A small encoder-decoder audio transcriber, trained from scratch: encoder norm layernorm.
Rows from block 2 of the text decoder of a small encoder-decoder audio transcriber, named by matrix and row number. Rows with one number belong to one neuron. Each number is 128 + 24 x the weight over its row's rms, rounded and kept within 0 to 255. All counts start at 0. Numbers have three digits each. After the name is the row's rms in percent of the matrix's.
Before each neuron's rows are labels from the 100 texts, of 14848, where the neuron reaches its highest value: "fires on" is the input token at the peak. Only what is clearly more common there than usual is listed. The data: telephone keypad tones over noise or synthetic speech.
# fc1: MLP up (decoder.blocks.2.mlp.fc1.weight, 768x256), inputs 0-85
# fc2: MLP down (decoder.blocks.2.mlp.fc2.weight, 256x768, transposed), outputs 0-85

fires on: "1"; "3"; "c"; "9"
fc1.366 129:094107158114190134119146110109154116127090178127160143129164143158098131121145086109113148106080175101136140163103151086141137124120105130164129118137149171094148141106165107114108113138176169118150126163121093150118122132128132136120163093134152123113159150
fc2.366 134:109135127114176130160147102121124144138110108131115109164150136138095119138123084148125121104148161108101128154165167109166105090159099107145080088126181108088112152123138142102114109120150124168148107151151087104119153105162173121110146118107133131109162128

fires on: "3"; "a"; "9"; "*"
fc1.61 099:113144128156131092118162113111147098169137145145101134144092139139123106153160112134128119129144111109136131161215087137115169136136103141163137122130103085144108139145092144149143154122087133110101151144154133103127113137116153118121145105160141177123163121
fc2.61 105:145119115112137160121117135112111137088132124142174121132176138113130139130119129129138158142108142124108131140085163121156111111125114147089145154122121151140145122105178126125143096142160113146151098119114117160153111124150134143129116135112123054120109121

fires on: "1"; "4"; "*"; "8"
fc1.41 125:110175070158139132119103157122135174100146142145130129136138096102127129138151139131115086163110169110123114109137154115107096126162129136191168106139145149128064109158122139146149140141147112119116114141099113108135145096138144167074189149098150110158104131
fc2.41 117:089066151108114170147126124106125096182143131113141149125110161154142113131139108138165136114161135150067118141128109148146120173149126127066075106093144118112126101154140122074095092099179092124139153114164149148102105156134081139173106121124131149114072124

fires on: "5"; "2"; "9"
fc1.745 098:122143114145143122112117130151143123099140159085140117138100138158090121150138141107130139161154134126092130092128133154183102113102106124139172124116107140154117132111105109165107088158134121141125107126182109166097127148132154102129146096101127145162166151
fc2.745 098:164103144091093145127165137124122142141112131136131133120154117112160149161137117169112129111113097142129117159138112096073167110148127132119122125130124144105118154137151181130174200115105095102149141140108140118158137117114098179109120152154156075093098122

fires on: "b"; "d"; "6"
fc1.229 092:124110118095099140111084115118126151161125144110077135122123113107115159137142115123188162137132143172161138111096123165091169123148109126105118143134131149076112131113157135161132112122134128104113122097142134098123141141065120130118128066092101088152123114
fc2.229 096:141144129153156126119160124162149130117136102115146130148123153138130132128122136159091101137128131090066121154162129092198091146131149114135118087128123105173143120151082107092118135133130145148122146160121118145143118091179116140123129176151155167108159132

fires on: "d"; "4"; "*"
fc1.441 122:149166148114081118148149106105137108145105151151139173153124123110120123108102136134114132123125121095142146152118177141146163132146194126151171162166111102149118133137120088136159094153122122111132144124118149106124134116156084138074158084156138070118143135
fc2.441 126:134156123109125148167099147148122138182135129135175118121114162120133128083134149138169170134114124137155114145161141119147088185169132094107150146127121125136090081151154114098143106138135130110138135115131112132104154150158162139156159156121057135128116129

fires on: "3"; "c"; "9"; "7"
fc1.763 090:186129131108137092173141133108136079139128124112118101101130122121114114170117151147120156170155140129124158113153138088158117099144148185161117088150117109142135127145081122149099114133146190206135126128170100147096143120129111102171127093141155171086105175
fc2.763 094:079120132135138156086129110152122157108145139119124129153117164134155147089132100125134103101099108123125099136119131157117148133110127083086153175114147133130106106147143150119155150120106083095133122138131145108150102108142161150088137151101120090164135105

fires on: "c"; "d"
fc1.164 094:104113125143107139094103108121122136132079101108107083134123138113143142152124138111163148166090144120156090108140130140095121088154119111103140131154129143152117166124155120168134139127104153105131096116127164121166125110075039155137100146130155110088109146
fc2.164 092:172118140122123139136114132140146119125179117135124163151142114138102110110159122144106108097139132160101134170126107129190140147134127113142134122113142127089152078138092125107132127132142113162123157150159092135112122157158187109135130121105102172148185132

fires on: "8"; "#"; "7"
fc1.227 089:125108131145114127178134124093100156104146091095134124108092128122143129139127136122129117076092094151175181112135130126162152114128131152170129139108161123091140134146117114092095125168135115144102135129163150137127103142141126126106153115145100165135149130
fc2.227 098:138144118118144143106131140163157143126139165157123137139173140115109120144124118122130139185159120130113059127102138142148089158163125117121116096132097105164111132155151116146157128096115157107138124164095133127140157119147147124126145142109173106112100137

fires on: "2"; "*"; "1"
fc1.163 096:129095136127141137124133159156105148117115123129123103146189131143125162091137140110150149128085145144135087166148104096131133125113140126176114155111156105133130150118100153124182135102138129166126109117131189114096115058177170103182153128094166105145107127
fc2.163 091:130130121135108120120141085122151093131132132142121110107071128115150099157129132157125111143149121110107170082110147151132108140110129119078127114136113189118106109148151101120074135160139141079100151120137059131168145195091114125076091132150083173120131122

fires on: "2"; "5"; "*"; "0"
fc1.406 123:139141127156148105106178177132168105124113124126132104131160087117142144155129133130147093136107101101157118141094145149146116118091146136152114107116138165131087124097101117180153124168140164148127082152109077160115160099162138123110145103124144114120149119
fc2.406 119:121147158104110103087110081155121108145113170114155170156146138171151137133141095140165142103117137200134148151144135136165095172130120105102133122102150132104097132120134091108095115116134141142156112136158153137108128136157154117092151110126099201137118153

fires on: "2"; "d"; "1"
fc1.604 091:141143111131113138128138103096119127159121105130106119174066127142157121114132146170054074110121161132104125089143147159128161131151115117059124129081106112111102119099131178152113113164125134113109131141131159141100150125148127106135149096096143155134095168
fc2.604 089:133107118114167135099111170159155118121146151124117121102155142095122133137130113087174158153129092145118130161102113108120109133113140131183122120187154170118148088150112091106129161127142140117113113118137091118153103128096140171118105142158101091091148099

fires on: "4"; "5"; "1"; "*"
fc1.636 087:114110155173139103126150168138187113120150168120125131118114083104163177081147113121093136127089118169143090167134125171104122126150144062126070102109129087141106133125119131144110156129127125093122151134113157172137139145154126180070094154133111127092137165
fc2.636 090:129146093084147143101122106107130114160129084155128157149129170191136086170135110118175138105159164095133149106118147101155130149124123185151188132189122147122155113112104106125161107132131167128141105122159117107124125116099127097154166107145163126177158102

fires on: "2"; "8"; "5"
fc1.98 097:147095153109139100076127097113125107148111125128116094140125118164107115135131152155115137129117137150156141133128133098082111156079173145108136141126126149122124125116116133161098152128141088087141098120122106136125144119126106157124143204105159132119137087
fc2.98 099:097156116135146172133109179156155130132126135095149166118150154099148115126148102118154147115166115098087106146098134149155121115184100100166102104122148127137143119123162129092163118150120163172107126127145148165129116162138143107153128043174087140111127141

fires on: "b"; "3"; "*"; "5"
fc1.322 086:102095108109186121103134108166117114129123141149109144135110070101121164079147108142160114129122170108160108137168124173137128108127153100093128107104133132098140118118061133187147126096084141113105125097108128172083112143118121106138127141111138122110110154
fc2.322 090:142154150165083117153135131091154133130142095111122128124138184146127100153109132089108176130112090127083157103093116075153155148121100163159135117150165135168118135151168135090102138149146122127153107147153110077142139140137144148078123105143105105106159130

fires on: "b"; "#"
fc1.428 102:122168133141125141073144085097130107113122100136105133153136130128116144113108136159135131097112097121147104095117135104144120160111117119137090108162151140119158179160116158086123121138121109103131165117123140109167105139149123145128157112090114089116158115
fc2.428 095:137064129112137108167125175146118155132129145118132151127129143114129132138129124098131124177143149105085152170129134142108116122130145142096148130100107114142085093110141055153112122116117152139095088120126095146069123091108123125097099121115150148125097166

fires on: "6"; "c"; "4"; "8"
fc1.194 087:158137115092107117136117160100168131113140108145122074130115124146193145125162149112144146157109117142120138155131145141121130116143129127130139151144116083095146108153114158159121134108146164132133125120093100169074153101109160140106089109159147147130120174
fc2.194 084:096147128146166132129145100154116112168097147109122168134111135133084125156096121174112112094110145119148124101148117135146145129108174118104125130137171167151097154090142107104136115150132114148153155129164145103194103127148118138154162136105139107111153094

fires on: "b"; "*"; "c"
fc1.42 087:164090185162103087127139158105053112145091143105093125137131134165141134111109141078132059124115158146124130134160126118118163133088105123145146125152131082145137136106145088122115117153105166117109101126144163132113121082146158115093100144103138142170160127
fc2.42 085:092119075118144153133102143154190131106152108171149126120105117098151117153133150169130202108106111097163135137093122129145085117169143140115095124156154169097105077148128149117147125113185124106133144133124096135166152178109103122155161135168121127076109125

fires on: "5"; "2"; "a"
fc1.460 119:131126195163088136120117099133140139142133169160165109123128124109133141123112131065075108143139126118103112090122114103134112093151133136119163148146123150104135161072099133113106180127131127118114137091134096111106126164143082158128138172158110133130151117
fc2.460 129:130144136148146107108119124125149091123099128123099128139159105134180108080134099107142123139163111136095130152147152143128087101131136155143130133100087141099110068155090117132118134137152130166103123099122147090093131086158151167122103103098148166126151141

fires on: "2"; "8"; "0"; "c"
fc1.742 123:191112136121116155083157123098135157157108108173124139092157129092120157119127131136123170174065122108144180114106134128158120105091110127166132136144145108152134152123114135133140106121112131155134155138129170131099131099158130185149186106152140101149124170
fc2.742 120:111125128084088152162154130132134088129134162105119155147117098100137082110131111108177118134134132121122147119105146140127096134142156145086158130146131124119126138161138128077117091091081119129140146127155085124100140115119142097149118110113102130113093117

fires on: "<end>"; "7"; "*"
fc1.757 086:129149105164095127141140136122135129159104143133116130083130168165142153116077163138150116120126113117130167128127126128192151166130089117169116183133100146159124124083125118104130138134115124137138081083103160107117131156155150111141148148101090123168165157
fc2.757 086:124109137094146161100131133126133138120130110089159133168119100091119131139150117108098153151106117120146090126122143142069111095141158160063133089142133107118109132184123141141128122117125120104162146176136103177161092107102097142131125117138187116102082128

fires on: "c"; "8"; "0"; "d"
fc1.118 089:123136139129123134142126070138139110177168088136118067137083158106129117114121166139097107115156100145123142099099152110126137156163124159132105133164144178095121142132138131145073106163140128161122111160101110143096158148134115123149125111129110127115165164
fc2.118 087:151114121159136125115119189141124155084118172132125164149158121136136142161141101111150160134104139112144114167126126142152120141118146112112136133122129114141134115147108112132194128103145110111113157084165127110154131128147143147114138141125168139128111111

fires on: "4"
fc1.655 084:182126122169108136088153144124171107104173138128130132173139181147128113158163138131092092159095130164162158080155141168142090139181108113142143084118142115134142123124150170176126152150174140131163102113125153117127134119134145135096164111101087074103096140
fc2.655 085:093113134078142112171132093150108137150115133143134140087120108121144129125109148131161178103145112107086133168106124101121153128085188131123119187124138139110138156131108079076117085089081110120094181109142124128133114095122099135165084134164169148129145112

fires on: "<end>"; "c"
fc1.222 094:167127122100109087132073119099124153120129127150139173125132143115118131133144141148143129113132140114105153134107132114129143143138101125120178116165154159151161089116119119141112140128115128156123118143153124093176157113064104101174114144140138225099136126
fc2.222 097:095135112156157160124140114161137091098129140099123083149117132118125101110128121118102153099091101134151118117149129140148130131104158132111101178097137114108092161130145155108139121110145122098142112116117092178105105156188175142095145108099129050106130137

fires on: "a"; "3"; "7"
fc1.284 099:154098151142090086088117164102117118126156120113069134152172131129143142120151157123132138131146135099144167125172110147138125149136130114147104144164123121128147121118129160135149133142131100105093143124115153087159128132107155104115107087155097103126094109
fc2.284 095:109164119106176190143141087124142115149125168153198120131116119115103119129108117141112133116105133151096138146119163104097104107137133149098123099110137163139137158147133099112097130119128136145144121128129143139140123110184098171155104160114191160122141127

fires on: "1"; "8"; "4"; "9"
fc1.549 097:112125138072123121060125138115148123141159154111118132150110069142146130100145118143109113130076143127142103116182128164149107157162141095141107121120111141083101105148123138175143121134155135099147164116124115120080167123090072133109134098119110123106079125
fc2.549 096:127136135162166127160142096139144124143109118136125137101124190102124136166112119081144152146159084119079151138095160090115135119099132140122117153148148145164174113092132116082118107142107124116091113145138147119163081111174163110123092142159134103139190116

fires on: "b"; "7"
fc1.609 086:177123165114144144123165129143121111171134147179125122117099128151102157093115126151084118142137141141116125146106143168117129132114140110149137118166140133095119134085132128132145171132145144182127142116127111156121132101126134127136156153162104134146143113
fc2.609 084:069156092134143112112095105121161135102130107065110141132127143124136094171150130091184157144111131103126121120113130096139111140112133117129112144106124108168145106154104103109136064135104111085105115124133136110122107166129150118119106114124133109089149143

fires on: "c"; "9"; "6"; "7"
fc1.646 120:163152118124124148109132117091184150131130122096137140104167123079135139101148107117150132135122172147187134109113094120112179129128140116119162091122098151104155104091112111127137086100177153126114129141086139152101154134160150127114124144138098115130145103
fc2.646 143:131083096118150125116108114112065135101137143127160121166113145170121114102117158135126151115172129142153148130159120153152107155145103092120111143117137156139156104082125127118134100147182146143152150149135100157148140089159104160119145153132116108148092113

fires on: "b"; "c"; "6"
fc1.188 098:144127124119139157122144155132133156159133145107148131137153146153107120129098131149122136151122158146160126103096144105095129074089124149151112067114078166142109150107124139136137122114151135120149071101105120124144133129130100123115138120130145156115111109
fc2.188 098:123129147129105106131088092124133089112132117144095109117099111104124122143161124103117119127116117106103120160149120173174115166158111121086148162119163096122129091179140122104119131132129113116095183138167122124139150136126124129143108128111116101133147166

fires on: "a"; "d"; "#"
fc1.449 087:125149112158086149127144135135120147128147092135144136129128118108120129099159090150117126129107147137109121107133108187132084145133108129115096140186149149108078129116147099164133144123140111122115127177095178125144167141138143115108148135109129077120076143
fc2.449 093:150090127123131122115130126126141129112134152134118141136113150134155126145157140118155130099134139123109138117141136097113162108128163119148146127087110125139148149123108144122114134116132129127166182076141094127117109137141106176156085141143127161127175105

fires on: "#"; "a"; "*"; "8"
fc1.193 092:155118147154131207119139162136112114115160111162134151141094094122157117135180137166093120147120111132095159135167114138120149126121120152148099101113147139142110096138181156116077126162138182114117145114129155098137117108130143122130125103141114107151163120
fc2.193 092:111136117075114069115129099117115142151106167140133112130156145115096165109094125101137141132128154113145129158101143103168142142132125091140140159148132119116150189092053086150171115100116074140133122136138114163113151138148121115117143153119139150120107136

fires on: "#"; "9"; "a"
fc1.588 097:143149176126145101129167128125085119125091146126101119157139137143159155150158154145115110144142149159130087096180144100152145177136127147112131117130145112123115142144113132116123108125139164134135138130115126097133141098133156109141142106127139087122082131
fc2.588 095:122088099140117159102093122112134095150157133110130114101143123099114120089099129100117146097135140054103166177103129147124122097117131118138136134110120145095137115107143130115103146112116102121106102131135143149110126152127098137105109155130113166137153124

fires on: "6"; "5"; "c"
fc1.547 101:158167152133111098160118124114112106149160110133110102115121137122140143123128170150125145132127102137131145129143157125100114106112147117100106130114127129104121098117127116140117128111145115163125102137103109160115138105143125160115112152136103113167138129
fc2.547 101:090122114135139148084137138141184136114119144135139135149119145117128095104141080118154128121137154108107106134071102145169120170152129130159123111151145142149148137160109156109154120118135130092114160103139143111158117159115146113144145112131153181082117143

fires on: "#"; "0"; "d"; "9"
fc1.664 127:095101111159123100140098143101128153167104157143121115131126100159118122132115116134150102095126110101149094120120143138110116141104171132127150106142100093123151116124132105105109125143099155176152169141154128143153176147159140119070127094116125145144157125
fc2.664 129:138097135128133129135085169119112166140182114131117108076105081096193121150119135110181111121120067084100173143126097132108096122152111120120145119159115131107140108123129087138137131135147128121123152114163130144190115137186142099121154140134188146171117135

fires on: "1"; "#"; "3"
fc1.64 091:101095160107149111153102107116124116144109090149109148119100100211126163108122110147124136146156145142094135097148118150168165145118142127134101099105163145090137089117131107146157122160133114136061129166125124121139120103167128125154141126094141155085096169
fc2.64 088:149177137153135154099171140142134129142165151090134132127138181023133104127143147093134141133109131109118137149104144086135111118136143120120153148159124131142144148151149163091089130083108140093182134097131135122122161119099105114079120150156123102147185122

fires on: "<end>"; "8"; "7"; "b"
fc1.494 101:124117133137103086123122124113130148169123098127133095109144096138155120096171143121106157119128117110140086102150159120134151091131122124131129126104096139148088187133106115155128167098160125129101097103132104139160130116130161135132115141121114133121150114
fc2.494 090:127158114112156181108147161129149114110149142150148139132087142153135138139115128133162081144125150142098153145129077163133077173166143129134119136140154115120168082144157135092150080162116134138149145130112157113136117146106103120137146104123160149164105135

fires on: "c"; "2"; "a"; "4"
fc1.517 090:163121117170109171163123121136100105138101122153101106110123168128157102154136155123122103143129076083136124111135109063139130114140087143133103109100147117168119169143126168158142139152107143110162094124106171083133145123118162198109157126177150130131156120
fc2.517 086:088116102095126112109119146108119145110137153125139141144131096126134133118129097164137165148096147155137129151127159172112121119110144090116128163150106151082134115116116110122103098114161107153135184117151075159133114139160109098150103126080112157107112120

fires on: "d"; "6"; "7"; "b"
fc1.95 091:143156114163123137067150103115125120127116134063148131117130143133105091106089117121114140142141074126124098130089154163126124141125119158194208116117084133155131173128120115145094115122162119163152083146124114136137129109142132155133128116152121093146132140
fc2.95 089:146100101105138125175120123118142140123121115186126099130082114121164153166135118115142127101111163157108154163164118140115121124141114125063091151162155151102113097145112137106155137133103114095122176094145141121121153151113115101117129133105137126155112114

fires on: "2"
fc1.611 088:122177104113129147058147119125151125127078101143099119164122135110158111096143131127165122132130140162144132158134155085139109115156139105131134148147141131124158143126138119113082130121120133119153100124104147113170158168101098188163091213124124149159143103
fc2.611 089:137085146143141138155106161119146136129138151125152131114143143165126154191129123134090122131109090104119130129117138175095121148125126145107104114098127145123136103120134128128168096176113123142124172116140108144118107110174151105127150034120134145095090123

fires on: "1"
fc1.111 087:187112165114145132136121081150137141153126138171141149127132111136154147106118120145097187116080132125142134125127134158130178141117136182130151106137154130121098103134168126123123179114121141129109115124149097106135161100118181112138135130126150158111128101
fc2.111 087:089124128153144152102126189114149096104139138119140112149157167140130101161140148095182115158187147110096129138119129116145093144132115095121103147112144129143135148128105128118141075133123112125140135142110141155169095153145107155109137108146086141109125166

fires on: "4"; "#"; "*"; "1"
fc1.397 125:122126142158120141121163165144117099124139101150121083129108102148165104138136133121124110122125157083152121120149158106126108073124119127182149107137120126118109158101094110101137118119109144133120094132138118140082164109128103161131130127122101124131092090
fc2.397 127:122129130139113143123096118182121116156141156104177151147128134157143120129121125107169183128098125153102103122116104145151090151133124101094129151119137102125109108089162115094081129097147090116162180134145169143118139118124118143093128138132079144132122130

fires on: "2"; "b"; "1"
fc1.342 086:106141119112109106103113124171151157162110145153141167123127166151116111049113115148140090126147102164102094141108162116154100152113120059139128123146107147115151155113115127140111100128159141117101108134098117157079126111081125131130105135120114134151149093
fc2.342 089:157107111146151139119129117094140114093130100102117117119110100133143146191120136100131156112082150078139155125133103135114136129140118155134101144122153146129095098147127113091158145149082102139171142111161132114157117161151123137110146088147141100095106152

fires on: "a"; "8"; "3"; "d"
fc1.634 095:128138127154144152133132116127101123137095104142112132166127105123100128114156107157107084149153151081143116141130137127100118135110153141101149130161175156115153144116127110133165185102119190093137137158097141122166152094130124101105121163153148132168114127
fc2.634 095:128127117131122107101112120102176140119155162109142127104098144133148107129138143089132172107067137149119135129126111120166152122152106115160136130123127094114128111129136116138072099154144105139132111126165112139070102180125134179171127111099088128088156129

fires on: "<end>"; "5"
fc1.394 090:095137078096144107176113171108117130097095103144152126171135084124124165099113153128104160136120198118127129156193093144146131103140137100136141160104117105125109153107074154169116137104143133110129150099119133196121124163145116114108179125087117099086098134
fc2.394 090:166123191157109128098174109129144126151149132104095129071096179128141105136163097155153084131141073173118125096093150121113146135136094166134138105165128122130163105163169114059109122123125153116122104147152135057136146088099099125128082143185139151183173146

fires on: "<end>"; "8"; "#"
fc1.660 095:121167147133151120115161144142148123107101104148153121154133085125158103112157100161120129122099105119179077141125143142112104081131144119146136141073131159139131165131172122116165137144157112147153121128140069127142115117142118135125147158117129089144102131
fc2.660 093:128094100146115138139113093115135134148157172112113137133123195129097142164135160121161114145156153177104169104138134083142147165147127134140122100151133109105143096114102118141115095123121138082090116141152187121111157137096144122112110100155126169131136139

fires on: "4"; "c"
fc1.689 093:180111122078132125188179103136160103132136089163109165144128146122111129116124168171110107141130106085104162121139147144149076125152119122122128125179141129092135121097146099122156155175108102112102100156112145140146135150120153153129125095136139101105114110
fc2.689 092:086153162175132129097089149125104153107134187116127096099144136128140140132151107120150135088114176149148115137104126111095166107082158113126113131105139125139132136144119139135073085084145126126125171109144118131140103094122131129129105180109119164147143131

fires on: "8"; "a"; "7"; "2"
fc1.306 115:142145183164127146098119100114180118083119148150167141148120110118099165111126118133125107144113115108129153117142131128112084099147099134121118163134155151101089190100098111106111169107137162149139159125129133132132159169158111115166164173133103142143155167
fc2.306 126:141136161160127109107108140107129135140141125099121092163120108119169124116086084129136142148098093157093120170114139123116115097110129181176140179103106126121116101176079135136164112137115145135115099139142138101128133115103143153175082124116153121115108127

fires on: "8"; "2"; "#"; "0"
fc1.115 091:160133080131156172121111138164128115082153149199177127138108164154134127125197148155145148099136143126111088080104119117112107116107098147133132136133125122177106127093132162143117142118158134156185105118109145122127114056125188144147175108136097067147138105
fc2.115 090:131116180136082111163137098110108157166092135055095156106147118109125139122094131118122135166143114142126187157163152135133179132130160114127149122106140143079104158146145129097155112112109100101082162135151130147137173182166084127125094160150152184109128180

fires on: "6"; "1"; "d"; "0"
fc1.697 132:156157150066119129139160122187111120155136144123142113118137128160139151125150137083086120122124086114143116142073168109135116141137114164116174112141084114125144118151149153127101180140114123168088144130088173140109178132144129164091147109150120140130126122
fc2.697 137:116094142174142123102101096122115092144143137123142097136152101154100131107102115127119150174134086110062146114139134135123118138152163117119093146113122142102135132142137112120131099140128120099161145084114124147107108164180143096190112109093148157134150160

fires on: "b"; "a"; "6"
fc1.728 101:121128125161138149135153128141098110131118124171155144168116138163094078094142092115122134139127140131149077184113135148135147138132146117134188110121114136129093146118119136128101148155112119154131078160080108118154136120098088135126137123148128109171156117
fc2.728 095:148114116109114103123095111097134128105140125075117106100110130116135153132127160159145144127119124119120164091130123112119108107093120152124094144114141117125147098143128129115161110076132110122124169093176145118098106150157172126137121132103140135077091144

fires on: "d"; "a"; "3"
fc1.713 093:121129147135108116190100131121093121127148127122137167182154139122118123122155122111157122094164127157172142098163124127150105134105143126123143144127175161147135110134095146146126160097149128136087108137145152106146116101101142156153133110161159151138112151
fc2.713 092:129184116108151163112176116121168158137129147136142107111090121108140117126114130150078145160107120125100125095097129106109161113133153135124112123131105109133135190126181148136107115151112134111174163125125111141117137145173118116135124155103120110107128111

fires on: "a"; "9"; "b"; "*"
fc1.288 130:098130117136145117136122201123151090142156094118118142127135122125093127123140130111087141127127192116133119078135151127107150141132171133103135102144116130098131119065154163112083174154134110081115126136096111130144125138151120102129165132134120083141123133
fc2.288 138:140167133130173134062133079185114141129112122115087121141102140146142161117161135141136130119107084147151126132140095105112108104135089095169135103133095121104144130151131141141113084107131124113120126105134146110133100118159101144158069126142118185119120190

fires on: "#"; "<end>"; "1"; "a"
fc1.607 083:128115154161138145160117163157122140144149106142093154148126159129142172117168154128130102158165135125117175156180127164096100091116148122151125114148133134124113088121119139127135119130125137129103117178139174136158109156136124104154157152128131165140131123
fc2.607 083:144150123115129122069147108107141130126140167139168118119116099113107102146113117144147130092105159160160101129094125075152159171135121125123157153115124124104126153143126122118119150130127113132145144105145085116112167124107133160116084139133132111135159158

fires on: "1"; "9"; "d"; "a"
fc1.387 111:139120127085127125132142138120120155179172108141136138134081144169136115118090152126106113097126130139113110104071133127153159115132120141160127134144132154121146110090095145162098150152103125152102130092127129087121128155142154121088171126146110129112089108
fc2.387 093:112126112141156139141122092121125088121123139110109120113155137080140124120151104117146151151128098104108101156155148093136076137129137116110139114116119127122083097147155107085154097064159111088133151112155136150139130090134096127145091131106120158121129134

fires on: "3"
fc1.156 092:133111139141121106154132121090109121148122109155107098163121142129113129192153120117077119136157104116171092170139111110144138140123132179136093163134148146105163153114126124111124170147110103159133115114118154148151184133136119175138150136137150130167131116
fc2.156 086:070138109116149147112119124149125118116133170102134144111133104134140136084107133151171158158095151140109132110102130153136135132143147097111135125111118102150108101171160142143139078108142149138129112139148128143141066108148152096130142104093151137091112136

fires on: "4"; "d"; "c"
fc1.391 124:151150072135123105150135137110096176081136122138106113099091103124113119157167105115110104180115164103128123080105138127118125145139133132177172142130129140123151124155124095149119161123149148086124119157113166125140156119128128144050157112118164132106120124
fc2.391 113:095091176108147149154132134121129128159123167149152157154127163153134113143137121160141145124135158144091113156120120120132116163146160116093101163141125125108128119137151105061132124132167084144116131085168145122099114179150096107170117153132129155128091113

fires on: "c"; "#"
fc1.492 088:142171151103140166135101115132119141122138151133112142109101116137121153202111182124143125099140130153121135081092154133129129159128071140123099115118095150127142123109102115120143114108133105124138117095135141102111164126130119155139130078141096109152191126
fc2.492 084:113083106150110099111127138129120132145118099098137130150146130122130129064140098119146141142151139094120116176147118140145139106139168121135172132160175123135122158152118122148134139149115139150137158159117107148154121127144129124127157172092182142116094141

fires on: "8"; "c"
fc1.29 096:119121092127108116117179112117138110103158144083182142111135153081104134133130153128170140146125167144114137089162114112113107158189127126146167137140144116158120134113118161099141130125171164105138125135150150127179109169107096107103122094141143154091135158
fc2.29 095:155141155141156166140114136121145155155105099171109142129142095156154131162123082154096098096138099123131152191128167194130152065091115148088118146137095122123111130135126101164137131151077098168133148126108107142119127115156172154159154163138134098140117091

fires on: "3"; "6"; "1"
fc1.437 090:146165130140130125137106118164117156099117095159144104142124111190151131085127105142091171118127163123129121130144100088152180101107122119139131115121141091137124120134110158135144133123113184112088111115134125070095128100138162067139150127131127137107105125
fc2.437 085:111083137104126147114142127108129064140140134112115142112138146080153133153137177093131071134097126119101153115121177159087099167139100130100092151120146145116124142138124097102097144130121105111155147145119146177152133138143124189110101107106091141125144176

fires on: "#"; "*"; "6"; "2"
fc1.279 093:151066140158138148138152160126099132145150118124168123121155114152112148153138129117112144164131179130124151090196121137137118091148093145110171136114116129112143125144154121137157121137123152124137113128122132129194134128135120109129157141079139137115133110
fc2.279 089:104173123108121107128093086114143128117103141133096138134097126093144148106142121137124121108160069141116132152110135142119140145122133125135065111132155135144100113115122137117110135114144118152148139103146118121090157138133108119102104136163122115144126159

fires on: "#"; "c"; "7"
fc1.560 097:099174110155145158092149131185141128120151111100134135089156110120153165127118128157169120080121108120150128134169141097180139148127124099160102092107172152135111106134120128123132132113141116148081133154141163110101117118121138154144159135156135112155146120
fc2.560 101:153092143114101139148106156098128131136129156155144160168123155122131095112143116085100138153114144128098115128082116156099129141140137145122144166162114124124155161146120146149134125149092131085142123110116116153149142154155102098111097132077127146108095142

fires on: "a"; "4"; "d"
fc1.552 106:147138140120137136099141113163134076142143145152120102108141098119156089142137121066105121109099171126099109084124150136090136127159136132115139123114093134086155143073132121097092200150148114117138147117122122099174113156148113103099168161147086098142159160
fc2.552 121:123150128141169132123117117115129113139128096128078134159134144104168152107124127088127083157127131151170132100118112126113115094113115145144144109162126177127149104124080113145141145123131148153118133132144146109120100095140157143137099137078100148146135136